config = dict(
    model='image classifier',
    translate=0.12,
    mlp_ratio=3,
    layers=16,
    label_smoothing=0.2,
    loss='cross_entropy',
    optimizer='adamw',
    beta1=0.9,
    eps=1e-08,
    epochs=19.9,
    lr_schedule='cosine',
    weight_decay=0.3,
)
Rows from block 12 of a small image classifier, named by matrix and row number. Rows with one number belong to one neuron. Each number is 128 + 32 x the weight over its row's rms, rounded and kept within 0 to 255. All counts start at 0.
After each neuron's rows are labels from the 100 images, of 14976, where the neuron reaches its largest size: "top examples" is what is common among them; "colour at peak" is the nearest of a few named colours to the mean colour under the peak. Only what is clearly more common there than usual is listed. The data: reaction-diffusion patterns (Gray-Scott).
# u: gMLP up (value half) (model.blocks.12.mixer.u.weight, 288x192), inputs 0-95
# v: gMLP up (gate half) (model.blocks.12.mixer.v.weight, 288x192), inputs 0-95
# out: gMLP down (model.blocks.12.mixer.out.weight, 192x288, transposed), outputs 0-95

u.200 [ 87 106 121 130 118  99 179 144 107 146 119 119  83 180 100 104  78 135 180 215 149 134  95 100 123 152 104 170 133 121 152 166 155  78  64 130 147 190 118 126  71 113 149 169 112 118 194 146  52 183 132 160 112 135 122 125 125 160 161 182 150  93  82  98  76 123 120  95 121 142 116 150 188  58 119 108 167 193 138 155 156 143 151 124 135 119 150  93 123 124 200 189 130  92  72  72]
v.200 [198 123 145 123 167 164  74 151 102 175 123 146  64 147  75 174  97 116 126 127  73 128 127 131 195 157 136 138 108  93  96 165 128 187  92 106 140 152  87 128 145 123 150  93 143 134  82 146 113 119 105 149 112 165 119 177 174 162 147  97 151 102  85 121 130 111 160  66 162 141 154 162 117  91 149 155 131  77 144  83  91 160 130 133 139 143 164 138  98 154 170  83 148 181 184 150]
out.200 [140 155 141 121 141 152  98 149 182 170 142  96 115 103 108 138 172 120 145 100  81 151 135 135 129 123 123 121 101  97  53 146 146 140 142 133 116 145 141 179 108 125 115 147 129 107 153 106  87 183  99 123 113 104 100 207 125 143 168  55 116 160 117 130  84 140 121 141 154 178 167 107 134 122 138 101 118  92 138 114  67 109 119 148 155 111 107 127  94 132 112  68 131 102 147 138]
top examples: feed 0.034 kill 0.0618
colour at peak: grey

u.186 [ 86 114 105 141 163 126 117 118 106 112 135 151 127 243  80  87 121  65 106  92 116 131  94 148 183 127 140 139 151  93 146 155 118 133 154 160 140  87 141  95  98 119 139  83 124  85 108 147 153 107 155 148 127  77 117 133 220 114 119 183 144 129 115  87 118 122 125 141  98 143 120 171 122 110 115 146 213 173 159 128 167  26 120 130 144 118 135 127 108 128 112 101 123  37 113  75]
v.186 [136 178 155 106 125 131 121 153 132 156 136 124 152  41 153 167 147 197 122 192  68 103 161 132 160 151 124 113  92 168 105 120 146 145  88  87 130  94 121 132 172 151 107 151 118 169 168 158 180 166 105  74 139 140 166 120  86  81 101  59 141  87 171 120 124  91 146 141 115 139 153 100  98 168 168  96  79 141 125 148 135 223  86 132 173 124 162 126 161 151 137 133 103 146 160 191]
out.186 [110  77  70 131 154 130 142 114  98 106 131 128 106 202  65 127 119  58 147 105 176 152 133 143 110 108  98 180 149  55 138 141 130 110 154 148 153 139 153 102 107 105 190 113 109  97 115  91 106 102 149 189 114 113 117 137 194 148 192 188 153 150  98 116  96 149 128 116 121 120  99 151 151  87 121 135 190 117 122 130 104  62 140 122 148 135 121 153  74 136 140 112 115  72  87  90]
top examples: vivid
colour at peak: brown

u.81 [131 124  72  98  98 172 109 136 124 104 110 166 151 211 108 166 143 155 119 166 155  84 112 110 155 107 129 166 124  82 177 107 138 112 154 126 122 162 174 111 135 148 122 136 132 152 110 113  86 169 156 154 138 181 135 147 134  67 137 149 160 112  81 106  98 141  60 102 116 161 109 188 140 107 112 122 214 147  66 154 127 100  72 148 124 152 139 132  87 158 146 149 118  78 127  87]
v.81 [111  90 160 114 142  99 111 238  99 100 146 107  92 128 118  94 150 126 127 106  98 181  44 128  76 165 131  97 123 156 123 134 106 151 133 159 145 112 100 120  81 118 119  65 121 137 119 122 146 151 101 128 135 163 122 164 132 183 145 130  63 161  89 148  73  77 124  92 169 131 159 102  93 130 150 158 133 163 198 111 145 141 142 129  65 140 157 126 108 119 124 157 146 109 132 157]
out.81 [134 119 176 174 178  68  90 216 104  80 140 116 100 101 107  84 188 121 129 115  64 171  68 162  91 125 104  88 124 168 147 149 121  88  91 128 108 109  95 117 128 133 104  69 102  67 129 113 154 151 101 140 173 148 132 132 147 156 118 125  91 146  64 111 149 135 165 100 196 133 137  88 101 106 148 128 124 132 202  90 116 193 160 143 122 158 139 153 108 129 104 150 164  86 131 164]
top examples: pastel; feed 0.022 kill 0.051
colour at peak: grey

u.163 [140 145 122  95 141 140 166 152 137 184 130 140  72 169  99 151 121 141 237 161 146 102  60 106 135 155 132 150 134 137 115 116 114 126  88  90 145 126 104 158 142 110 135 122 103 141 133 150  83 131 101 140 142 209 167 203 129 121 148 191 102 103 104 132 189 153  86 115 167 126 132 142 162 119  91 179 131 126 101 121  86 114  73 104 133 149  67 145 123  68 140 109 151 102 177  67]
v.163 [ 96 100 139 127 144 101  90 120 113 105 123  80 204 104 115  69 163 119 101 140  77 133 116 136  77  87 127 108 126 138 150  75 127 151 108 203 112 136 136 172 105 154 129 112 144 147 168 137 165 134 102 105 105 163 175 123 112 146 100 123 130 122 137 140  46 112 163  96 122 129 169  88 107 138 135  99 144 159 225 179 108 127 138 192 126 133  98 152 125 147 106 136 112  92 120 168]
out.163 [128 150  86 151 182 144 155 118 107  99 122 144  82 144 182  89 104 168  91  95 118  79 136 107 164 129 163  89 110 112 165 122 182  87 119 102 123 147 116 124  97 108 104 105 135 121  90 112  95  94 183  78 141 134 113 159 109 112 106 105  62 159 166  77 132 118  81 129 126 111 155 161 150 127 166 175 202 185 105  82 133  85 100 109  69 165 110 113 148 101 206  98 171  96  97 115]
top examples: embossed; pastel
colour at peak: grey

u.50 [143 129 135 101 144 128 132 198  95 151 129 100 129 148 141 150 180 150 171 164 158 107 104 153 106 129 159 138  95  82 144  72 144 120 130  97 102 150 166 144 174 129 127 143 101 117 141 142  78 187 127 112 145 192 153 203 124  51 137 147 108 102 127 151 136 150  97 102 208 111 103 115 130 189  89 102 144 124  92 149 129 147  33 112 139 161  89 142 127 104 119 133 152 127 141 110]
v.50 [129 117 165 157 101  75  90 136  91 158 116  94 181 154  72  46 109 117 168 141  84 164  80 174  93 101 132 147 113 114 173 109 144 106 136 149 117 143 151 173  60 137 124  86 150 109 171 168 148 153 153 140 110 152 106 141 125 174 129 178 132 141  85 124  48 143 141  82 182 117 125 116  94 124 109  96 204 135 209 162 143  94 206 166 113 117 109  97  94 144 108 120 148 123 125 126]
out.50 [155 108 124 157 192  66 123 146  86 114 121 150  97 187  91 102 139 136 145 113  89 102  90 151 130 147 144 107 132 101 168 140 143  89 117 117  67 152  96 121  87 154 105  96  95 105 122 114  76 138 137 134 165 152  83 130 177 118 150 138 101 135  56  84 117 136  96  80 159 137 152 149 160 118 115 129 198 180 169  60  91 145 128 124 113 120 137 119 118 161 164 107 130  81 115  95]
top examples: pastel; feed 0.062 kill 0.061; feed 0.022 kill 0.051
colour at peak: grey

u.161 [108 138 127 110 119 110 133  76 160 147 143 117 116 148 114 113 145 156 170  44  87  75 103 116 122 179 159 117 150 151 158 125 164 180 159 141 152 146  85 188 122  54 142  89 140 187 102 115 102 125 129 144 145 163 102 133 137 153 162 121  67 180 105 102 124 107 100  78 115 120 129 156 121 116 138 205 190 145 142  76 147  65 111 123  91 112 139 156  95  95 108 136 163 105 160 117]
v.161 [187 128 135 150 119 114 116 141 153 140 124  76 130 133  73 117  92  65 181 195 118 164 135 148 128 135  99 130 102  81 137 185 180 139  69  91 113 134 132 151 108 152 147  95 137  78 134 147  89 114 126 153  87 153 139 186 157 181 152 110 183 105 110 177  67 153 140 103 133 102 104 108  71 108 103 105 130 130 185 160 105 112 118 152 132 143  83 108 134 143 182  93 140 103 142 124]
out.161 [142  70  82 131 174 172 163  70  75 104 136 186 112 160 141 112  73 168 106 193 157 108 135 113  90 120 184 130 114 147 149 106 169 117 123  82 104 128 148 119  94 183 103 166  96 128  99 113 121  66 156  57 115  99 100 100  97  78 135 180 165  96 140 132 141 114  97 161  92 120 101 159 151 142 112 149 135 146  84 118 122  95 127 105 118 131  86 109 181 137 150 142 158 169  87  96]
top examples: feed 0.039 kill 0.058; vivid; pastel
colour at peak: grey

u.44 [162 176 149 114 135 136 115 163 131 178 121 109 171  86 184 170 157 182 115 153  93 101 167 120 163 133 155 110  85 128 105 103 189 103  89  62 106 128 151 143 171 137 112 170 137 180 157 147 143 173 113 120 135 188 160 128  73  92 118  83 132 103 146 126 149  88 130 129 135 140 153  87 112 199 160  74 100 139 102 146 123 182  82 124 167 149 144 139 147 138 133 158 123 165 158 174]
v.44 [ 89  93  65 113 101 156 118 151 117  85 154 129 108 195  92 118 139  88 145 125 174 145  81 121 151 117 137 148 157 110 184 130  99 145 128 158 139 127 124 126 114 127 188  78 103  93  89 120 149 129 143 140 122 109 114 170 228 139 143 178 142 131  94 115 122 157  68 132 115 168 109 206 114  96 120 165 163 166  97 136 172  24  99 148 141 138 125 138 132 111 119 139 126  14 118  97]
out.44 [108  82  63 121 150 131 133  97 125 103 126 179 108 197  78 108 108  76 137  98 178 145 133 123 119 123 128 155 143  61 142 158 141 124 161 158 133 125 146 105  77 101 179 112 102 116  93  85 111  81 147 165 118  86  92 146 180 148 172 176 141 145  90 110  74 157  98 113 118 130 110 184 140  91 115 163 167 148 149 116 110  38 144 130 103 131 129 119  97 132 134 103 105  68  89  84]
top examples: vivid
colour at peak: brown

u.65 [121 170  71 113 103 186 126 127 141  96 207 110 124 191  95 103 103 110 128 135 123  56  89 143 165 131 177 124 194 134 139  98 106 135 124 139 192  88 162 131  69 102 135 106 155 114 152 175 111 129 152 121 123 171 121 130  82 134  92  66 162 111 123 132 120 135  89  96 163  84 142 194  84 114 125 154 148 156 104  85 149 163  81 134 170 153 132 153 100 231 147 108 133  85 117  69]
v.65 [130 126 116 143 126 125 182 133  98 130 109 164 116  55 158 180 128 217 157 188 112 120 178 142 144 121  94 212  48 137 107 170 189 109 132 110 118 106 129 155 167 102 172 138 165 125 127  90 157 118 147  93 109  90 142 122 137  93 155 170 125 125 143 116 105  89 126 148 102 141 108 121 147  87 187 139 152 126 166 154 126   7 106 113 124 126 143 121  83  25 169 121 143 115 149 134]
out.65 [140 144  83  86 119 171  89 130 145 168 184  88 138 230  95 109 121  71 113 116 113 107  72 102 155 114 124  96 167  71 133 104  60 185  98 126 197 121 130  89  98 145 119 109 147 151 111 184  89 131 113 178 141 158 137 167 117 152 115  60 184 123  97 106 137 136 116  98 137 131 193 154 119 135 101 100 106 124 116  99 140 171 123 168 168 123 151 138 165 248 124 114  79 108 100  83]
top examples: vivid
colour at peak: green

u.218 [132 111 182 127 143 146 150  61  97 176 158 154 145 133 135  90 101 114 147 228  86 218 101 131 118 100 171 107 124 179 140 141 171  50  99 100 110  89 124 122  56 152 118  79 109 117 175 153 146 145 136 111 168 104 123 197 103  72 131 115 130 111 107 165 111 121 127 130 147 132 122 106 126 153 153 108  67 154 184 134 158 191 122  73 142 122 143  54 148 174 201 161 121 120 104 162]
v.218 [117 145 145 153 120 110 162 141 114 171 140 122 125 126 102 127  89 134 121 141 104 120 109 156 126 124 169 118 116 158 103 125 120 127 129 105 114  95 119 161 126 147 129 115 105  83 128 187 139 149 154  98 100 195  77 177 140  98 143 152 133 134  98 144  70 121  68  63 205 137 109 144 133 113  92 141 145 125 196 101  87 119 101 106  73 115 108  62 125  74 137 165 151 137 112 115]
out.218 [ 98 159 130 114 168 154  97 189  99 141 135  97  82  96 134 116 123 134 138 114 136 130  94 102 154 178 174  99 136 124 114 166 172 169  98  85 134 134  80 140 121  88 151 115 124 165  99 155 129 130 114 116  77 170 181 194 119 125 125  47  93 110 155 140 144  90 128 125 118 118 163 126 104 128 166 187  88 141 145 106 106 167  85 133 125 155 155 131 120 140 198 140 159 122 146 215]
top examples: warm; feed 0.062 kill 0.061; feed 0.054 kill 0.062
colour at peak: brown

u.82 [110 112 125 132  75  99 163  98 174 156 129 151  86 102  90  84 134 113 180  53  68 127  96  92 110 162 142 137 131 175 124 165 119 145  94 183 176  91 133 159  80  90 155 106 118 122 135 109 148 119  97 110 158 176  73 137 140 109 140 133  86 194  81 167 165 143 104  63 115 104 144 140 131 113 140 160 149 114 159 116 100 125 121 188 113 175 142 165 113 126 135 158 159  87 168 133]
v.82 [102 123 149 117 190 149 136  70  84 101 132 166  76 120 148 123 104 143 184 123 138 121 102 114 106 193 193 105 118 137 118 140 109 117 176  67 100 140 108 144 141  89 149 122 119 125 177 103 186 122 145  75 102 164  84 185 178 181 116 134 112 188 118 166 136 133 132  80 128  70 150 117 119 115 182 168 157 114 120  75 102 142 134  73  96 137 171 107  83 132 136 130 156 123 146 185]
out.82 [125 153 134 114 167 169  96 124  75 119 113 150  90 113 156 119 116 162 118  93 108 105 106 112 138 176 171  66 124 142 133 119 187 152 144  85  62 153  89 159 142 136 100  83 118 113  81 145 109 125 120  85 142 109 166 179  66 105 138 112 108 123 199 120 191 141 123 110 124 102  82 154  84 133 168 170 105 140 114  51 137 117  98 130 117  85 102 127 141  95 155 127 156 116 167 192]
top examples: pastel; feed 0.054 kill 0.062; vivid
colour at peak: grey

u.245 [ 92  95 195  96 140 135 135  43 114 165 183 126 196 148 127 105 119 120 171 203 126 158 123 131 125 162 165 136 119 131 153  91 104 160 114 156 125 169 127  88 119 113 167 171 132 182 163 153 104 166 172 153  95 148 148 163 121 134 111 150 149  81 137 211 135 102 160 109 128 123 127 127  96 125 131 107 137 138 123 167 120  67  83 162 188 137  97 131  93 130  72 142 147 122 145 180]
v.245 [119  99 108  80 142  94 157  95  91 181 144 118 137 140 124 165  92 134 170  96 123 144 137 137 155 148 151 146 104 150 105 178  99  98 160 117 104  63 119 182 154 163 121 103 103 148 138 143 169 123  96 133 126 171 107 160 153 155 186 140 111 118  95 154  63 178  82  66 165 119 160  71 129 107 113 121  94 102 200  83  97 148 119  67  43 130 145  61 141 147 100 145 154 138 157 142]
out.245 [134  89 120 177 105 126 103  25 138  73  81  73 127 145  84  97  93 138  81 114 133 133 135 169 131 126  57 139 132 130 171 114 100  83 192 117 118 104 130 134 153 177 107  79  99  76 118 111 152 105 131 159 126 149 103  80 107 105 137 157 137 178 108 125 108 141 128 130  88  88 100 172 110 133 112 182 118 155 154 129 168  97  92  76  85 119 158  97 180 191 169 167 159 159 121  78]
top examples: feed 0.039 kill 0.058; dark; feed 0.022 kill 0.051
colour at peak: black

u.115 [ 94 137 108  95  83  95 113 114 151 117 156  88 180  94 103 148 114 114 194 154 104  88 132 145 102 121 124 126 132 139  94 104 107 193 129 142 110 166 140 139 151 138 122 173 134 116 167 127 127 161 112 150  72 162 152  69 125 177 133 108 160 121 126 132 128 189  96 109 143  64 110  95 107 135  84 109 105  92  87  87  97 136 122 182  95 122 141 155 123 117  85 137 102 168 156 150]
v.115 [151 125 116 172 148 108 117 152 166 134 132 104 116 120  83  93 110 132  95 204 126 121  53 152 108 153 111 179 104 116 122 138  89 158  41 144 174  78 121 167 132  84 154 169 167 113 140  76 100 106 127 138 108 144 137 102 146 116 121 170 193  91  73 118 135 119 138 141 112 105 142  89 190 113 133 124 127 116 142 154  74 154 161 130 112 194  64 144  93 113 146 115 158 160 113 108]
out.115 [111 138  95 156 119  99 146  98 161 106 105 137 162 112 190 119 134 143  99 141  71 154  79  93 135 130  67 130 169 151 164 108 198 130 120 133 104  83 137 176 117 179  50  82 110  83 130  70 120 117 110 138 178  17 172 145  85  88 141 152 122 151 135 158 160 117 132 114  80  89 117 156 151  94 194 142  74 177  99  91 110 147 139 124 139 111 128  89 142 108 135 143 128  55 115 156]
top examples: embossed; feed 0.078 kill 0.061; palette: grey; feed 0.058 kill 0.065
colour at peak: brown

u.134 [141 157 105 124 126 150 124   5  95 131 143 169 154 153 147 145 129 168 142 203 106 128 160 111 130 139 105 145  79  68  82 137 193 136 100 140  95 138 150 119 158  99 163 167 146 155 115 130 227 118 125 108 124 111 197 137 140  81 171 108  90  77 109  82  91 128 143 170  93 181 127  81 114 161 164 121 113 113 161 172 187  78 125 163 156 125 126 145  99 108 115 123 104 105 125 140]
v.134 [110 120 164 125 169  78 117 255 102 161 119 114 100 163 142  82 152 142 102 100  92 128  63 110  92 134 166 130 113 105 126 128 151 167  97 132 113 160 116 139 119 132 105  98 129 126 128 132 145 185 145 128 120 171 102 160 155 153 134 143  85 159  55  95 103  90 146 108 145 162 153 128 135 130  96 112 204 163 147 127 171 116 172 106  94 140 104 131 102  91  91  98 174 120 125 135]
out.134 [102 138  68  99 132 128 144 157 141 133 130 153 104 141 145 152 115 117 120 102 162 132 179 103 173 158  98 144 109  61  74 191 194 152  98 164 128 162 112 110 125  54 209 154 126 181  77  94 152  82 142 131  65  77 175 151 153 118 135  93 131 122 129 122 100  91 147 188  95 134 158 138 135 133 207 169  77 110 161 140 118  72 124 155 137 150 159 143 102  91 136 116 106 109 105 176]
top examples: vivid; cool; feed 0.062 kill 0.061
colour at peak: blue; green

u.55 [ 85 160 114  91 124 154  95 154 163 112 172  79 128 112 141 151 143 121 127  71 143 103 137 124 146 133 208  98 153 132 126 122 159 103 123 129 130  78 179 140  84 140 123 150 130 178 121 149  74 124 113 155 158 189 102 109  66 119 120  58 168 116 138 141 112  90 120 102 141  86 137 156 108 126 128 110 118 146 118  63 106 161  77 118 138 170 159 161 140 217 161 171 138 159 128 146]
v.55 [ 90  81 137 176 116 140 145 177 128  92  99 120 107  93 103 123 103 170 164 133 178 158 156 176 141 167 125 211  85 185 185 146 109 115 116 179 127 161 111 165 121  76 215 113 140 106 118 100 125 112 148 126 130 102  91 128 169 122 171 169 102 125  92 116 113 119 106 124 153 138  96 175  94  86 199 155 143 152 143 160 153  32 133 122 123 138 117 109  93   2  99 154 200  61 132 126]
out.55 [123 124  83  90 163 155  81 145 137 119 167 157 106 185  92 118 158  78 128 111 128 202  91 119 152 109  96 120 134  67 102 163 129 154 123 140 156 122 129  85  90  81 184  93 110 114  84 128 133 123 108 183 115  91 153 186 181 164 142  99 142 113  89 134  84 132 146 153 131 158 174 140  79 108 138 151 104 107 161 128  95  57 108 166 118 140 147 144  99 145 112  61  88  70 108 148]
top examples: vivid; feed 0.039 kill 0.058
colour at peak: green; blue

u.75 [129  97 142  73 132 133 125 146 148  65 177  66 150 143 127 152 100 106  88 201 175  96 109 159 104 174 175 125 129 134 154 179  86 151 138  84 167 106 105 115  70  70 135 172 171 103 189 117 140 136 128 164  93 161 152  96  80 116  92 153 155  81  93 154 107 101  98 162 112  93 159 109 132 133 128 107 117 112 151 145  75 134 100 165  79 139 101 160 129 118 100 169 121 115 156 122]
v.75 [150  87 105 112 116 130 144 164 123 149 146 127 138 168 139 148 170 152 203 165 128 115  61 109 103 116 182 162 122  95 109  75 152 176  70 107  88 171 131 141 156 143 137 169 119 108 106 137 115 150  93 115 118 194 137 108 151 109 166 147 123  90  86 154 172 152 100 137 164 157 144 105 150 125  87 131 123  87  82 116 101 110 122 137 156 129  61 138 114  65  49  99 158 152 129  67]
out.75 [148 163  77 138 149 130 155 131 139 103  99 156  83 106 187 150 169 184 112 127 113  71 100 110 127  82 122 106 114 143 146 100 177 123 122 107 125 137 132 175 117 128  88 115 129 111  83  94 127 130 160  62 131 135 112 155  84 138 109 126  86 153 151  82 129 120  74 109 128 121 131 156 195  98 130 166 167 174  84  82 124 138 173 140 112 178 123 116 133  82 199 106 174 124  95 119]
top examples: embossed; grey; feed 0.026 kill 0.055
colour at peak: grey

u.46 [182 114 167 121 174  95 133  91  93 120 143 144 176 140  81  94  66 110 193  96 124 179 116 171  99 133 180 111 127 153 153 150 134 102 116 122 125 153 131 139 101 109 155 171 113 127 160 165  92  93 150 129  63 147 132  90 124 230  68 151 135 103 136 147 126 143 133 102 138 117 154 102 103 123 145 105 141 145 150 125 164  99 195 137 119 124 112 136 107 122  93 128 152 155 135 156]
v.46 [109 147 127 120  98  99 135 131 145 139 146 117 113  98 115 105 108 138 149 178 109 111  90 126 109 145 148 141 113 177 120 122 154 109 176 125 163 149 128 143 100 118 126 129 140 125 136 148 184 154 114 178  88 171  87  88 112 245 128 160 107 150  84  99  60 138 116  88 167  30  90 122 135  51 102 135 185 150 148 121 148 117 145 137  53 182 120 124 120 109 133 199 187 167 122 145]
out.46 [105 144 124 147  72 114 117 124 178 125 131 124 155  85 165 117 104 128  89 114 156 193  93 125  83 123 125 149 155 143 102  89 119 194 133 172 173 141 136 168 121  77 144 114 171 132 130 104 174 125 112 117 103  31 156 108 105 139 127 156 181 134 159 151 142 103 181 188  98 118  91 140 148 109 125 124  60  91 102 160 129 140 179 114 135 134  97 139  97 135  78 147 120 110  87 150]
top examples: embossed; feed 0.039 kill 0.058; dark
colour at peak: black

u.102 [172 143 142  99 131  98 182   3 104 160 117 122 162 156 150 114 137 102 182 124 113 118  77 117  90  94  99 103 154 112 149 113 114 119 152 103 113 154 140 133 114  94 113 103 113 109 172 147 116 164 119 120 146 190 145 139 101 152 137 192 110 132 152 147 165 165 102  79 136 102 107  95 144 143  73 108 129 104 174  90 141  89 206 149 120 106  75 118 118  92 112  82 162 148 160  80]
v.102 [123 136 110 112 137 196  87 144 123 152 132 160 104  97 137 151 171 149 162 204 115 120 105 120 136 146 121 120 110 161 105 130 144 168 119 114 161 133 102 170 103  59 170 134 149 209 117 113 212 162 111  87  92 197 158 143 151 176  95  91  77  93  97 145 111 103 142 144 146 129 153  78  97 118 186 147 131 158 145 151 110 129 127 101 144 167 115 153 116  63 149 205 186 140 106 170]
out.102 [148 153 149 174 112  96 152  64 126 116 110  87 138 129 109 100 125 120  96 152 131 146 125 194  73  80  88 134 143 124 141  79  78  83 137 127 147 153 161 117 168 132 109 146 158  77 171 152 150 138 169 160 133 121  97  92 127 132 103 166 152 156 138  90 126 119 162 156 137 125 101 132 117 150  74  71 167 122 130 196 150 139 142 106 136 125 125 157 128 191 155 130 101 194  91  74]
top examples: embossed; warm; feed 0.018 kill 0.051; setting: feed 0.058 kill 0.065
colour at peak: black

u.251 [119  75 153 141 114 162 102 140  73 224 115  92 121 160 101 137  72 131 127 101 104 136  91 120 124 240 178 162 120 148 211 168  97 113 244 146  98 150 173 103 165 139 152 128  94 141 118 161 107 114 139 160 139  97 122 107 144 125 116 193 137 151  92 155 155 157 131 131 129 150  80 176  90 107 144 124 171 156 137  71 135 124 127 155 117 143 152 138 105  95  92 101 119 163 172 109]
v.251 [ 75 169 125 124  71 125 156 114 139 150 154  59 151  76 102 104 117 135 164 178 126 102 112 161  73 126 191  94 115 155 114 131 156 117 146 145 102 110 117 211 104 159 143 112 157 124 125 166 219 145 115 154  96 151 106 100 103 168 142 159 116 105  94 123  47 142  76 131 135  71  82  93 136 119  96  99 151 155 197 138 129 110 123 187  92 144  73  95 150 112 108 218 149 134 114 133]
out.251 [117  92  96 150 107 123 122  87 151  91  89 164  72  88 144 136  96 136  96  90 157 136 162 132 140 173  96 155 112 137  82 169 221 140 143 154  88 150 109 139 150 124 128 117 118 108  84  66 159  69 132 125 116  30 102 101 140 115 149 135 134 148  92 128  92  92 135 170  77 136  91 162 123 117 162 224 118 121 144 116 142  49 142  91 103 115 134 106 105  65 114 130 128 131 116 110]
top examples: pastel; feed 0.03 kill 0.062; feed 0.026 kill 0.059
colour at peak: grey

u.39 [ 90 107 159 145 113  90 113 134 106 114 148 104 183  72 138 139 121 167 121  99 109 132 172 166 126 110 181 126 113 172 190 129 157 113 156 154 135 146 134 135  52  94 145  86 147 128 160 150 122 161 147 134 121 167 113 150 116 167  96  97 128 144 142 130  57  72 141  82 159 151 153 165  78 110 166 113 185 214 150 172 155 118  82 112  86 161 164 125  86 163 134 108 139  96 135 227]
v.39 [123 106 112 110 117 139 113 182 106 155 144  95 119 159 111 159 136 113 218 206 159 114  69 162 126 149 134 136 116 113 100 111 120 147 120  70 119 112 129 154 138 130 126 121 124  89 143 128 125 176  95 137 135 173 138 157 142 130 165 202 146  87  56 120  86 145  64 113 187 107  89 111 120 140  71 115 150 138 116 115  79 146 121 122 130 142  92  82 139 104 134 161 156 141  97  62]
out.39 [113 100 186 138 145 110  78 130 133 113 129 145 106 116 129  84 120 181 100 120 123 123 178 117 161 171 186 113  92 161 169 172 166  81 145 141 118 133 103 101 110 143 117  98 113 135 111 117 108 113 129 125 159 112  89 126 133 141 127  59  96 127 125 115 105  64 130 138 115 175 167 146  68 129 180 155 186 195 155 129 134  99  44 101  74 122 160 131 116 173 156 120 128  95 179 178]
top examples: pastel
colour at peak: grey

u.78 [162 140 108 120 121 133 111 226 115 119 146 114 112 156  94 124 140 133 170 111  97  78  71 133 130 142 119 120 128 137 147  91  81 132  96  93 156 122  97 148 137 134  97  82 129 134 154 154 137 157 105 103 135 185 122 159 104 136 141  88  89 113  95  70 116 162 106  73 209 141 139 124 126 160 114 137 118 129 114  87 119 255 125 146 125 117 139 115 131 223 149 153 126  88 132  92]
v.78 [124 106 139 122 107 108 129  87 109  76  76 137 146  67 154 193 135 204 138 187 161 179 170 148 128 129 126 199  63 137 183 151 171  86 171 121 109 144 148 151 177 147 140 116 132 153 125 100 115 144 122 100 111 109 110 153 115  73 168 181 126 137 121 114  73  86 132 138  95 176  85 171 129 106 163 145 140 142 122 143  86  79 110  83  67 112 136  60 112  79 166 115 157 117 147 149]
out.78 [132 146 101  97 178 117 113 211 139 130 163 140 135 176 116 122 185  77 127 104 112  58  99 111 130 167 149  42 153  84 140 151  71 166  80 148 151 154  95  97  97 135 115 136 162 142 122 122 121 143 100 159 118 173 148 146 161 157  87  84 136 138 112 112 153 205  89  50 149  75 165 114 117 119 116 111 119 162 172  44 138 226 120 171 144 155 147 130 147 192 113 163  84  70 112 157]
top examples: warm; feed 0.062 kill 0.061
colour at peak: brown

u.283 [130 148  94 131 159 177 164 120  92  89 151 162  88 189 160 127  32 104 150 136 158 108 108 120 120 207 179  88  78 154 163 133 127 103 145  52 120 117 135 139 117 116 132 152 108 115 130 148 123 142 172  92 135 148 117 172 111 148 124 166 106 205 149  82 145 179  81  95 134  77  83 113 106  84 145 147 186 123 121  82 146 101 133  98  76 141 109  97 137 109 134 174 154 114 123 126]
v.283 [208 147 124 137 150 183  91 101 115 161 130 131  75 129  92 172 121 132  97 171  53 110  92 142 176 138 105 149 115 106  84 136  84 169 107 105 168 132  99 137 159  87 154  96 165 125 103 143 161 129 129 153 124 170 147 149 126 164 103 107 183  98  98  86 124 112 161  97 170 114 146 163 155  84 138 151 125  84 136 102  90 151 148 119 142 167 112 161 104 149 183  95 163 198 171 111]
out.283 [194  90 113 128 105 137  75 187 156 196 148 139 154 140  96 171 173 135 115 122  85 135 150 107 166  41 111 200 129  98  72 160 136 130  86 193 111 155 108 134 141 170 129 152 113 125 112 126  96  95  61 149 143 128 139  91 171 155 168  64 185  87  88 142  75 124 159 112 155 194 217 116 137 110  95  74 117  99 138 156  79 127 130 191 184 100 168 146 136 153 112  89 103 134 147 121]
top examples: feed 0.078 kill 0.061
colour at peak: black